A small image super-resolution model, trained from scratch.
Model: 1.36M parameters, 32-pixel images, norm none, activation silu, depths [18], widths [64].
Training: muon at rate 0.014, 14200 steps.
Data: trained on simulated grey scan slices of phantoms with and without marks, 122500 training examples, 14.8 epochs.
Rows from block 8, named by matrix and row number. Rows with one number belong to one channel. Each number is 500 + 40 x the weight over its row's rms, rounded and kept within 0 to 999. All counts start at 0. Numbers have three digits each. After the name is the row's rms in percent of the matrix's.
# convs0: first 3x3 conv (model.blocks.8.convs.0.weight, 64x64x3x3), inputs 35-39, a 3x3 kernel for each
# convs1: second 3x3 conv (model.blocks.8.convs.1.weight, 64x64x3x3, transposed), outputs 35-39, a 3x3 kernel for each
convs0.0 084:545540456482528529466499476397468466421451536523521619469447442519524512545565580509501472476497458491520470513480556430425518448403431
convs0.1 092:470504488494536491470539480477444487517503500527504481466496510466559585446591588519566479462502451517554478544503374439473414488529480
convs0.2 108:432513514489517491479501487435500574470479546427454549422504585557492465449494567484491519465488503487515520550516489485506556559496496
convs0.3 088:451498469468453526469509569552537471575518466540484449483507520488464476459460418480529471492587568420521575465483480535526514509531497
convs0.4 118:513519500502437444416449476515509494481460494483498590407486552440494495515523462477481525524450472561481474390475520436480519493516538
convs0.5 091:476539533483523515511524472546534572461467522506453489488492547463477552464478513492477417526499451558529510511476592452453530476518497
convs0.6 088:565518512612516483498476452531489648479456517391469467612533495521529536411473519488501510516529557428451528508421502514473532574577557
convs0.7 083:508534498520502470518542493553480528504456478424417389496539512555552558506518547578531511515496448499488446444508455450522513465502533
convs0.8 103:482517508520507515548506522511511522465507544468495542496488452516465477564558510443392429509431342531536449470538526426522488468535493
convs0.9 101:495526451528532451547516502486475502528547574521505547460449516488476518497546571490481559481452431509517454477498545457471527505513505
convs0.10 095:564523465545547485487594539466494474417536556453576656474464450506471454465446532471462599480507630525467528436484466429483463506496449
convs0.11 102:401471562420457624498522536515484547505513583500542601510464511541498497545498473499474528550454451562451385496465503476494565453521549
convs0.12 106:481512495514480499522505475484512508518525490615607538542554559505532504486447439515510466495512447525557541549419407573473422575496422
convs0.13 103:482538517498447492518497531561471511539553526472550564411455507433481505553524520495462474538473468592550495541557557476514503456539514
convs0.14 114:579563536489446439392435475560557491537493490517469446519481497522489493537487408522506476539528484444432419490472484473462514487440453
convs0.15 108:556562551496524484441494503522510441477557525460502467559516499513511525510453490519482473546505526528487503477472465454493424484526488
convs0.16 110:513483465534496426522538496495487432553581491497533513506472510446435488453453521507579596455508578433413502498437545515464519497515534
convs0.17 085:545524487493509504490521532453512503481541476514522431516509484534482449496474462507522491514514501578542492443512497454515514502522541
convs0.18 099:465512528479517497504538439496483496545568578550561558541467471527497516500463492467527516444486476461503456439450478484482471474483461
convs0.19 101:464477533548497526522468545544504527497457523493438551533524481503493518462441527506431478521459435515503477485471445503470444515475468
convs0.20 101:493496585499533576543490463481436505475484537501509512540511476564560524536514462569519426576518396541502421466491536423487503472511472
convs0.21 097:449436471446469439484449456466529438470521457490493430496502512476452496514514539566520576527508592514461589453507576428471555434441468
convs0.22 107:571560514477503550455490509495528453537571501535515471561495474499483492466482466501547504483506463474505503458470480481494518471480483
convs0.23 091:462507485459515503491492517608530484554501461518476433518485448448499487553491443487450522460430514491498482446473515488486494492523544
convs0.24 097:495507494491507525554611545440390459493434461588559530466467499430433486551482498468440463474470532468478555590581475491520529500453519
convs0.25 094:470469538475475500546538637527578572509562584475507519508458481490481461529493453489482591464507566501503467477527522438502510448488509
convs0.26 096:549565555528493502475444485526474491528506493460475451486411437477447481521481409440469449495509516521520499469421506528501529471480539
convs0.27 102:503492449485476486488488524517528492474553521564550526486517579429427555479498548435536565469471495530473452462462521415481522444480514
convs0.28 094:506497503472437483448409466479509468496448446503418438500473561490483563527518524462387448474402433492445456586569452524551530498523578
convs0.29 105:410433466480467468549502497501456516472447504496502514533480485528503497543519527469446387528514469493495565425497475435510496427452433
convs0.30 115:530580563548560505509463469512457524503501571486484502454475467502497487428539507439461413482497450536535477550477497450450437371411466
convs0.31 106:659668554623535509571464508491514507517519458537484465425448489458454511485478504455451526467463526451528634527449480545452478537457479
convs0.32 098:492500520566569463569546485444465507441436498456464513509495452540493439516437444514508593551526559497492588484535474464494455458505497
convs0.33 104:488444452559526489539538464480486415429471456439488426469491439498513516451477474531509511545506522533517514528497460487518501448525434
convs0.34 093:414523535460500510459485563501464482545504508546482445606587499538502492547501488509563494507519530497468422552501530456484471452468454
convs0.35 118:538498503461468493473490489511465481485453472525540524535493473562542493515468518507489539493434497491415418517508464453455410405463460
convs0.36 099:506428465567487499619574509468449515554481514585497490589510487538524466481500539557502468475527515465510509573547462541504479546503499
convs0.37 099:513515557506529565504518555523534599482532584439517580568530526525493515501466557489492533489483472484494525426367416525463463510502511
convs0.38 099:517577585526549548486511523479499446497545492445506492472508454491494470474468466492483518533483473570541508487586475460539502485479443
convs0.39 088:475566505491561449533495461494448473511476440485483479437490482449464526503552476512535532481539523482570483598578563574504441602518448
convs0.40 090:473531492503563512516535470472447555476466579399501595446567566475543552481483508502524465506523503511562516497415379521421473550533575
convs0.41 099:514491492539524510493514521495543547485539552472494495556572528555564514519513451485492550515498545561544520418488660418457545437497576
convs0.42 118:573528480563561480466502441469527551432494536381417463517434471548472471551478428502475461474510531463517513511514580459506518402473419
convs0.43 103:434450459496476481504501527495458524586456451457423485548469395559539418470503411485495446501537524426476494462514636457413518463402463
convs0.44 087:504506481535537499483523494486551498472497473523480536412472526436526539522565528389423513435507586479512537513543556501508501487455436
convs0.45 092:464481470533495484541483477392490379523536488631500516499470471493442443521492479449455451507530505455483542453559500436506499438428431
convs0.46 092:498505493461492481461472507470446516498457506515526571595451487556457513514464479500476560517522607531489533530475473496466438507521487
convs0.47 108:548522539561528567532481494484470469486462455572496475516504508451431445469471420541523557524549549515543506471495492475476456482455480
convs0.48 085:468505537446517520437504500478512519503513518475490478554531510608480514538494601536562515547507497573458484475513474429522537476539500
convs0.49 122:529485466517434444543467486476488514458553497507528475418488486460504505485537510508568523543468483499420347491497587475520541417499491
convs0.50 100:557556613533548589548555550454467510470521546505539547499511478521544486549552470495538598484486509483493519449461502433458512461467503
convs0.51 114:495485524432462466397484462505523498487528479442485426510510487554525498540519515439462573493481518507440448436462428451504469457521480
convs0.52 091:542495523476432512525523560439485448525564507524513533450511486472482500546533571468464459524485486553516564390452406485494439510475479
convs0.53 087:520568574517463454540529500504533534486503452458518455543460450580498490559517495523560510489521473507560520427494472386458433410502525
convs0.54 092:535514505470474473455486500513535456557484440599450461578532483530492448488469460516510463591542483568574536600580501592547451540471448
convs0.55 109:483470557467536586480539493470524434518497472528457523478502590467486572509516560520555575480508544488504503499503460466547441445506448
convs0.56 096:526428496518497501557515518428464502488546465458437389485528456516504432474446417522472440465549553364381458451479509470475489513518542
convs0.57 096:455462458451453496415488528478491464506505490503444477440520485422503494465529471477505546471510435505611514502489463527524521545555555
convs0.58 103:523486418506493480487505490474517515539514470461467487501461488557518484493530498483467497560506513519495549470511467465470465447487482
convs0.59 090:446500495503478509513459482466480520492495536496456481551514556516477498497513470452512532470496515468534528449571436419571472540525490
convs0.60 109:501528525470479408541459433528470506543434441507539537490446387565497432485472461666500418572529528464554546519478456525455448484490506
convs0.61 085:518447475502464494509462529514489503502494477432444469538481501477514471488488533510472481529509549566440519510575486518551508531547488
convs0.62 123:547506467515511486460502514479471504506453496525505488443477537461507528504515533440434478512459463595516453488517506535579515517536463
convs0.63 094:447455511449451551522470524548486510457490557450444536564507490551516526532488485540511478504475469499507539519516528500487473501508516
convs1.0 101:528496484511486490531473526396490566408513549538538643513441414524501512536511534514528542506479546466467527578547542498537528419499526
convs1.1 093:529462496514513494499547488487512494545507464593494509376413507463494536518520547541523462514557464529477450494472524559513585560504565
convs1.2 126:470476488505502513486489522483514532460518493469496529447501499557533483426478513462487515482473515508486522500516437439487480511480446
convs1.3 101:471492487480507523521531523543524506549482484496467463595544520510459439492496514449476498484484463462491520464446491525456530498467511
convs1.4 101:511503516478491505532515509589516552505458513454497546475481532548476518603512524444493521455496501483542517483535560527576532489562508
convs1.5 096:513519510501482499498485512554532554525476515446444491491462543462459541493522561550509464496518575527499557548469452540553463502560484
convs1.6 093:510522447518491486473483484528511582502533506382514442463506572434471455527506397503585588475459514495492556436372445495522452497515474
convs1.7 095:526513510530496511514494495614524531492464488436466449499472493505453437526458456532523531536497473476471383480486514443491563526536525
convs1.8 106:461451508493501454522515505470504511465506513435495514572529491523516500516499550540439435543470370487543474459561536465546520458480446
convs1.9 092:545499497501468492518495517460462579468464546531456597500505485537477454492517483527498576523531526462553518478505484530564528443444455
convs1.10 090:470475489482469482517527517392395539431496583492521497480512494559523546535463490329474484462535559427476577592563527542530540486504492
convs1.11 101:493459540463468552489484495426508612487495537560484482535535412498505435501494488519450406468497439467541539448448570404486527516505545
convs1.12 084:544567508503501478467509514512450514547451494487436495455511483437527528461491497515464430523490459565545520466461505563524497520494497
convs1.13 086:472529528486512513487517552497491430539492447531511472419447438518507543520528517499436529456551612488466561484502520470482551464448465
convs1.14 094:497452501475449522528513562530480498564532503494492460476515507486494497502503527499545545473487525570498420515491465507486422441463404
convs1.15 094:525480523495463513533503504564539522490506495535604592552500482520450540609509493502533561425446496471484506506517567596537586563557582
convs1.16 098:525444452524529487519518509574532529523510536456429473504482518505501522470494520395519537429424475512475401474481481482459490477488524
convs1.17 097:556519531494502533490526497538484465498468467484452507491529523516539514476511484538446394522528449468546440446495518512512489477523508
convs1.18 113:487485531546518561531486528488443474493468440514546467535508528461450463480432484471535589486432472517427453481490423487442326462440400
convs1.19 101:493506499459531535470454558545556533594551518524398459483472499526444477484474494531525516475461543551489502537490453543446435507482439
convs1.20 096:563472447505462492509471471465473539480493557487524584529545546460442510483473538613618423575502419552483416542528617503520625441526592
convs1.21 090:505496451513468439480458474518507433511495486537525501464517486476493521515527544463463547503482517467458433512562604459489543438446538
convs1.22 085:508473488496485486516522493545474547467410510559507576486515496510478521523479486486519591580532465550606545534503538520557582548592591
convs1.23 101:476486513485500499528525494549487508596499497493455417572477513452506530525531507512459478465551549505570531499449495570525482505497504
convs1.24 089:526430456535475537496485511457497479489490507555583563494491479513586503495539536466505563531546551538497516534562522519535478473511499
convs1.25 094:467469451483515537481486513453497475467450499410386470593453511567493508504499504518535502404484527458554565562542569513478492525431471
convs1.26 088:451480527430509531442477479510553588540524486539540539468529545537555519564550527549484472481497518484509537478485546472502546550548556
convs1.27 104:528496511514495503541525487506507559517445481506473495427508594479495528502476449507472488512494445582521529509443523534481488425491491
convs1.28 107:531478479532493518542482497566527526535563536463506510431489441437536500488522468547576511520564574463508521458461475465464506531479494
convs1.29 096:523487509481455477479485474525447513506434510514496490524533553478457516537532517488500546442405467515477457502488502484480541462472467
convs1.30 106:485493471475499481504485457438450504546476489540536569478481482511464508516507490479482461492530472482459436378446483383450458434491535
convs1.31 123:484454454517442437506451451494484503454510516506489427474566484510510474455465513494409375534499444510484475450475550450515504446522493
convs1.32 093:533528505499468453475477508430484537465512547464476532540556511466490478554557473460498555482484498460463460506539497506560485507515493
convs1.33 099:544526519534494498515516474560522497491482541540493507540441529515479440587561527448476528503503478449460455596549527529527538526528498
convs1.34 105:517518467477479492501474488538556501522536468500563491542477463480489522509441447545531548483485535447445423531559467508517467489492435
convs1.35 112:485449468498468475492489458487456514501457502544476463479485488450505471466496468494503460495444478493440513492546508507502457521490471
convs1.36 096:498467470483474461516495474526464465525493495531499477424496522485507501476474499520500463620495501597462489468425407454483487424497471
convs1.37 095:497506467561496456545485503393505520432486452473499450458495490515477472554516466511546557499462486476463519539523489535504438536519539
convs1.38 090:513460499474451506505476572559525509547492484486496460542527498476503497568591499520498521476466514473434496526522440506462479497461524
convs1.39 098:534451484523467515473429524493530489541494453568518497451476506456509521474523470490447467466489488492543509549482411546525452491434431
convs1.40 094:503488505533497452500492487379455582413460573438511601482486520480479510451471463504459485503513473420510509505505451559561501618523561
convs1.41 096:493475471532511459486472459491568572447483517473473532544443448486428484460443445595597588502477490440476467411468477435459524417494618
convs1.42 120:527534474495506491548555531548525497487469470514477489447481539469462492531521509568531592477468573449509564464506544496486553536515555
convs1.43 090:459459526466460530526490512564580513550547502510462492551513473555517539531515479465527545520616659435573546476474520478532523501536497
convs1.44 100:525511481515526468513515485496513517523494470529462574435507471443517514464530540419493528405477550476510577540530518519498461465450439
convs1.45 109:510536527472506492509497515465448408476481475649531660497489477560544536504444501478535542495493508553536542570592531459507517455518550
convs1.46 111:508492539513518546499510526496500482465502490436467515514561486529538464542489405459455369491517396538577494484531470499513459522508492
convs1.47 098:522492545497510505523520476543508479503476459554480517501504530492489517477449475566576622565546587573540499537503550526531535470445480
convs1.48 094:519503481499520513476476531487480524489467525534495547485476436535460427488477504502567495499528481475448493462510485459527558478470545
convs1.49 105:522504502491495477499528492502494480551559479553581529492480507514516544567538501468509534502486579607516541505458496528486505543495507
convs1.50 101:494525495466521522449508476467409457521486494525512502484432469469458480468463466518567627484486546450485518465494463503466463530507551
convs1.51 110:515496513491501502518538461457458460460477498488522555513517533510537544527493439478456528522490504486501444474470498505437443477411442
convs1.52 094:475511479489534464499512499461506498479480493551531562416523590439533524481498487500464424525529482541576560528553580517464515579501510
convs1.53 083:516475494521493504519493494555483481521488519452490493554508478542476467562503516423454508515513580438414530566519502610535547580539551
convs1.54 092:499506512470491530518484513538489436525527477538532495525554455475531456455422399502390454545501411554499482431501484481443512480461446
convs1.55 098:527508494490492512525491573538560512584534514555518533456501493447520542492562612504539523498498556490508556495481518539433505510477543
convs1.56 111:479531489535569489462466487522489492476490468516526540607570590569510480426396492548549496513553573501520492535547517465566508529549470
convs1.57 088:540549503514507514523502531469443480485452471460437399495454484503497534484504526462408442499511497495499570467451456483470452521475485
convs1.58 089:485481507508508556513496489474490434512551507475500476478461493552554500551539513562489468561517507481455537464559505484502498553548549
convs1.59 103:534515514501476492480497459504506469447487511453499498498475474522514513498451491410458584454463597467401548513492469510467509491459539
convs1.60 098:490501505464478507498443463471433471535488469502546522527491549535537550506498471527525430611577542463549577479454470483420435480434496
convs1.61 114:484497496515511521460470473451481456476561479435462423429436445492517493457438465475506500501506522482490463499484477469477460493486517
convs1.62 151:510502498496505482495473472455446415478456441505520524547498478475470454513475469450488544401485526515503465575502541529460604501411539
convs1.63 086:522496517512528542506508516527520498472462484480515501525513495493525466526533484443502510529577482459534439495477494508471501539511458